A small audio frame classifier, trained from scratch.
Data: 39062 training examples, 79.3 epochs.
Rows from block 3 of a small audio frame classifier, named by matrix and row number. Rows with one number belong to one channel. Each number is 128 + 32 x the weight over its row's rms, rounded and kept within 0 to 255. All counts start at 0.
After each channel's rows are labels from the 100 clips, of 14848, where the channel reaches its highest value: "lies over" is the class under the peak. Only what is clearly more common there than usual is listed. The data: phrases spoken by 400 fixed synthetic voices.
# convs0: first width-9 conv (model.blocks.3.convs.0.weight, 192x192x9, each kernel summed), inputs 96-191
# convs1: second width-9 conv (model.blocks.3.convs.1.weight, 192x192x9, transposed, each kernel summed), outputs 96-191

convs0.82 [ 84  42 112 138 128 158 112  91 108  65 122 115  85 143 120 138 144 138 155 120 108 184 158 168 117 125 120 155  63 142 120 163  58 159 181 151 142 123  87 127 130 111 124  98 146 166 115 166 136  85  34 131  64  93  60 113 140 113 117  75 136 123  75 126 116  99 146 129 154 111 119  91  98  40  39  94 163 112 124 111 123  94 142  64 146  99  96 151 100 131 145 128 150 121 137 122]
convs1.82 [184 202 161 120 146  67 159 137 124  70  59 113 150 166 108 126 133 114  71 136 147 136 135 124 174 123  87 130 157 180 130 147 135 144  96 101 124 146 106 141 106 149 169 174 144 125 114  28 133 105 101 139 111  11  83 110 170 144 119 116  74 147 150 152  68 112 162 128 126 108 173  86 128 139 114 188 144 121 113  95 137 147  71 115 132 141 130 136 136 132 139  96 129  96 172  94]
lies over: /s/; /u/

convs0.36 [142 123 129 134 112 131  88  97  77 162 135 124 108 132 108 128 119 183 139  37 131 123 160 111 105 126 149 160 148 147 133  89  58 100 100 161 137 102  70 159  53  99 147  96 166 150  87 141 120 169 122 110  16 115 135 157 148 152 128 135 158 136 120 144 125  72 154  97 156 132 180 134  51 139 154 105 124 101  66 115  91 147 116  67 105 127 143 123 112  61 132 132 114 108 131 132]
convs1.36 [214 138 175 150 144 129 100 168 123  83 119 111 165 150 125 150 125 123 118 107  60 161  99 161  72 155  93 112 161 102 152 138 158 107 153 110  98 140 128 137 107 150 166 157  26 172  20 166  83 172 199 104 120 135 120 137 119 145 141 136 105 150 113 107 116 121 134 154 134 125 155 145 132  84 146 138  83 161 147  87 144 172 170  97  93 104 146 163 157 155 131 124 138 139 129 140]
lies over: /æ/

convs0.180 [131  89 145  54  83 145 140  97 122 110 141 116 120 100 103  98  95 150 147 138 157 102  81 138 132 129 143 139  44 109  93 126  38 125 101  48 136  72 107 125  81 135 122 127 138 110  73 101 134  99  90 127 161 126  75 100 117 134 117  59 130  85 131  87 137  94 130  85 154  77 151  64 105 145  99 100 141 109  99 183 128 144 115 108  60  95 140  73 151 101  64 126  68 127  93 103]
convs1.180 [109 140 137  38 128 135 173  79 137 109 132 149  88 121 121 164 132 171 144  95 138 121  89 132 122 114 133 108 153 165  70 109 137 180 138  90 180 105 118 129 150 118 160 136 183 102 246  21 123  96 136 149 158 142 114 151 152 115 135  99 113 182 122 161  73  91 155  55  97 149 122 187 157 118  48 156 151 128 149 154 137  98 136 133 130 129 154 108 189 121  89 132 156 100 125 136]
lies over: /ʌ/

convs0.183 [ 81  86  71  22 119 190 125 139  47 104 106 141 139 116 106 105 124  97 166 125 159  78 121 119  65 103  86  87 137 140 116 145 110 155 136 124 136  82 131 111  87 112 121  76 116 132  83 138 105  92 115  73 116 139 106  76 119 155 129 110  67  38 109 127 132 140 143 144 118 152 124 164  93 124 153 134  97 103 110  96 105  76 119  98 122 137 121 105 151 133  51 154 125 132 140  91]
convs1.183 [141 157 108 139 157 173  99 150 160 126  91 164 145  98 109 186 113 137  83 117 119 172  89 147 113 127 148 166 139 123  91  65 142  60 135 178 110 156  93  87  88 128 128 133 151 106 153 118 129 139 220 140  63 105 112 107  97 111 145 153  74 153 102 174  83 162  89 172 136 137 112  73 118 147  52 144 136 142  77  62 130 122 136 101 145 107 129 153 136 112 134  66 136  95 162 120]
lies over: /æ/

convs0.25 [107 137 129 161  75 160 106 112 103 136 126 119  91 144 106 118 140  93 166 104 131 155 200 116  97 169  92 104 153 130 103 121 102 114 149 119  85  56 102 121 127 115 125 170 181 143 117 130 184 108 129  50  80 113 145 137 106 152  85 138  97 138  51 100 130  93 127 150 133 109 152 143  98 115 135 171 107  38 107 148 139  47  93 145 147 155  51  89 124  82 164 124 135 108 106 143]
convs1.25 [135 155 172 146 138 176 133 133  83  83 119 112 167 106 109 194 142 161 142 117 107 112  93 183  94 168 154 115 100 116 101  94 166  41 110 169 108  69 127 121 214 133 175 180  35 156 105 128 107 146 147 127 148 162 126 129 113 157  96 146 175 152 139 153 113 126  70  81 102 136  86 117 122 146 163 120 176 113  99 125  88 102  94 119 137 175  82 111 134  88 102 148 126 117 157 121]
lies over: /ʌ/

convs0.124 [116  96 208  71 128 136  98 123 155 116 149 131  91 115 129 121 130 137 151 125 117 131 103 123 107  84 179 180  58 110  86 156  61  15 124 136  98  90 126 142 130 130  78 130 139 137 104 101 123 149  83 108 148 161  94 138 127 209 119 103 125 175 112 115 109 117 138  57 144  99 158  40  76 109  95 151 143 116 132 111 116 122 119 133 100 127 112 116 180 131  87 107 148  72  96 103]
convs1.124 [122 142 143  94 135  57 152 108 144 111 128  99 185 125 112  97 114  75 116 163 141  94 142  95 105 134 182 151  48 203  54 211   2 247 129 138 164 150 127 165 158 123 112 155 128  89 166  91 117 116 120 130 116 125 117 127 131 128  82 113 133 146  76 136 100 136 124  21 104 134 163 106  75  81 127 150 149 126  80 123 115  78 146  78  84 108 134 128 119 116 111 118 106 171 138 161]
lies over: /t/

convs0.16 [127 136  75 128 167 132 140 131 105 131 151 121 104 172  94 117 132 120 119 165 125 139 169 110 118  88  59 155 100  81  82  66 117  92 114 115  85 100  98  59 201 139 153 152 112 131 146  94 102 140 144 111  94  40 154 114 122 119 107 138 158 167  87 142 118 164  82  93 177 126 113 127 125 102  99 158  99  65 111 140 130  90  91 105 146 129 155 120 147  91 155 162 183 114 126  89]
convs1.16 [123 130 107 132 157 170  78 125 116 131 111 144 108 149  95 179 114 131 116 110 148 132 128 107 160  62 165  98 143 150 128 118 101  98 115  53 141 132 183 113 164 121 106 108 124 109 157 120  77 118 156 105 140 109 116 143 175 110  94 133 137 135 198 111 163 103 178  88 156 151 129 115 116  78 108  85 172 143 120 144 121 114  84 166 146 135 128  63 103 127 165 101 175  34 156  92]
lies over: /k/

convs0.174 [ 95 116 133 136 102 114 112 135 123 118 127 116 111 119 185  99 120 160 158   0 106 123 147 155 144 131  80  90 152 151 138 137 101 110 126 113 110  52 115  91 125 133 155 133 135 117 106 118 135 113 164 111 131 109 141 140 115  94 123 118  78  92  99  91 107 118 123 136 113 127 172 151  99 111 137 131 162 116  77 111 131  68 129  70 110 114 146 136 123  41 139 120 121  95 125 140]
convs1.174 [167 160 166 162 139 140 177 117 108 107 195 111 121  48 145 143 128 129 123  48 118  78  89 125 148 151 146 131 159  99 134 136 168  99 178 105 149  86 126 126 108 147  89 145 147 131  10 194 175  83 109 125 164 140 154 158 126 115 108 172 166 144 189 132 140 123 136 137 135 129 103 137  86 109 142  90 145  88 166 165 161 166 127 102 161 184 126 125 118 149 102 162  79 148 111 119]
lies over: /æ/

convs0.166 [ 74  72 101 159  95 156  96  92 126 106 126 143 129 142  58 159 140 143 146 135 142  74 144 141 145 133 184 149  88  44 101  33 118 103 114 157 121  73  91 153 113 145 111 140 154 119 107 103 123 104 133  98 132 114 168  95  60  95 139 135  96 150 117  75  96 108 105  74  44  87 177 126 101 120 156  99  78  94 103 143 130 121  92 105 154  74 131 115  48  89 119  83 137 148 130 110]
convs1.166 [103 117 110  93 101 156 119 184 125 114 164 140 129 146  37 151 156 148 122  71 126 113 119 153 158 102 160 111 130  85 182 116 155 107 124 149 124 158  69 111  93 129 101 162 112 139 191  91 152 113 180 137  93 145 112 155 131 135  90 140  84 127  69 153 146 158  65 181 128 137  74 112 156 143  55 115 140 157 143 132 108 131 116 121 171 165 119  95 147 159 128 145 112 111 139 155]
lies over: /ʒ/

convs0.98 [113 127 133  81 101 173 137 105  96 145  85 107  80 122  95 123 107 140 154 101 118 132  99 133  90 102 132  95 165 133 109 107 121 129 142  87 141  76  25 143 114 131 152  84 130 104 160 105 121 127 221 141 103 154 111  10 178 112 111 124 136 137  75 122 118 128 135 128 100 192 108 121 112 133  92 138 139 122  97  26 104 115 164  19 110 118 126 187 135 122 118 108 165  90 150 152]
convs1.98 [107 137 102  67 150  82 194 118 124 139 120 164 128  81 143 154 125 131 130 124 166 110 176  63 125  93 129 135 137 143 121 110 115 112 121 111 113 124  83 113  73 143 106 147 230  37 151 110 194  63 132 128  72 117 184 131 120 122 134 187 124 161 121 106  90 128 103 128 112 138 117 146  99 108 101 115 142 130  88 130 151 157 127   0 160 113 116 154 101 108 150 135 144 150 131 111]
lies over: /æ/

convs0.96 [108 128 106 123 125 191 164 159 137 157 152 124 117 145 132 103 107 141  85  96 105 173 160 137 121 100 108 110 176 136  56 143 164  91  78 154 184 121 149 135 110 115 190 128 127 149  84 213 135  28 134 137 164 115 101 197 114 103 114 172 125  80 151  96 105  76 130 153 123 138 100 160 119 123 154 100 131 115 117 122 107 138 110 211 137 131 104 134 127 109 129 106 122 125  91  97]
convs1.96 [127 126  95 164  46 145   0 161 116 112 108 160  86 160 120 139 121 101 151 118 195  98 168  80 136  82 119 136  99 152 126 136 111 116 130 129 129  89 130  99 144 146 108 172   0 254   0 159  39 198  85 114 111 119 147 125 103 189 163 110 141 130 134 120 106 123 117 103 147 132 132 126 112 124 103 132 141 143 144 141 130 138 100 112 103 160 104 125 160 121 137 138 127 137 134 127]
lies over: /æ/; /ɹ/

convs0.71 [159 162 116 111 119  80  88 115 119 139 141  92 165 144 112 126 127 117  74   0  81 164 114 105 156 108 106 168 155 116 119  99 143 144 159 189 111 119 185 165 131 136 135  96 169 128  98 169 114 135 152 127 156 117 161 143 101  87  98 145 124 133 115 148 108  99 127 104 104 167 137 114  99 124 120 102 125 117 114  83 142 133 119  96 132 115 176 104 120  82  95 126 129 106 118 154]
convs1.71 [113 108 137 145 117 137 128 171 103  71 118 133 114 182 141 134 118 129 118  85 180  69 119 107 129 117 151 147 122 178  99 176 113 162 150 112 166 131 115  98 124 135  90 136  90 191  22 225 155 184 168 119 154 135 158 160 104 141 123 159 102 125 144  90  84 154 170 159 159 146 119 188 173 118 116 151 103 136 122 151 141 146 116   6  38 162  94 193 177 126 114 151 105 157 128 172]
lies over: /æ/

convs0.187 [141 142  86 123 106 168 155 125 132  94 143  77 146 148 102  96 105  88  99 125  83 150 162 148 137  98 118 111  85 141 156 141 117 149 134 136  77 132  78  71 102 132 133  80  91 165 194 112  83 151 130  76 105  87 190  83 143 116 155 152  91 131 150 130 105 137  54  84 171 131 109  80  78 124 121  87 108  94  69 154 153 147 165 165 176 123 176 132 106  61 121 173 166 112 105  91]
convs1.187 [143 116  93  56 132  75 163 139 121  99 135 120 170  77 137  87 130 126  96 124 114 152  98 139  81 142  61  80  64 198  86 101 106 172 119 102  52 177 170  91 143 114 140 113 123  30 164 119 121 149 173  84 125  98  87 100 117  74 127 128 102 144  85 136 116 129 162 102  77  84  95 143 157 108 130 135 164 168  92  79 117 106 152 127 139 108 130  59 101 187 111 165  60 138  70 121]
lies over: /k/

convs0.164 [106  84 121 120  73 139 111  71  74  84  99  97 151 132 105 125 145 160 103 141 117 125  95 139 125 143 146 127 143 100  85  87 131 158 117 156 107  65 118 138  62  70 134  87 164 139  79 144 158 138 181 110 130 115 119 146 113 125 109 162 101 153 102  96  78 115 102  81 180  86 152  87  52 147 135 136  67 120  91 119  89 116 121 101 122  93 124 121 122 165  69  83 117 143 125 120]
convs1.164 [ 78 175 107 155 123 182 168  95 160 162 132 136 143 147 114 125 103 156  87 169 120 115  94 165  72 136 110 122  62 136 126 152 153 111 115 164 133 159  46 168 148 129 123  56 146 117 152 108 144  99  93 117  61 108 171 115 143 129 167  81 131  86 133 107  80 172  35 168 138 138 106 125 161 174 109 138 150 144 136 139 105 150 134 145  80 137 147 153 173 155 101 129 123 139 130  98]
lies over: /s/

convs0.173 [112 129 106 144 103 145  74 121 107 129 125  98  75 138 129 168 164  96 137 128 154 103 170 129 124 170  83 123 161 116 144  58 137 123  98  85 145  95 108 149 137  97 148 118  89  93 110  74 158 131 145 174 148  85 145 122 115  94  45 110  74 125 115  65 165 152 111 116 132 154 119 141 129 138 107 133 128 117 173 130  69  86  57 121  80  96  90 122 138 103  75 123  82 113 132 117]
convs1.173 [128 105  81 121 117 167 122 176 148  80 147 157  62 150 113 134  96 180 116 142  89 131 104 162 112  67  47 151 119  84 138  78 129 132  98 172 153 177  86 132  61 154  67 144 135 125 147 130 175  54 131 104 146 140 133 150 108 146 134 131  82 154  93  89  50 123 130  94  65 129 125 177 112  96  93  79 187 116 108 126 122 140 142 155  98 109 132  83 108 113 181 124 196 148 145 154]
lies over: /ʌ/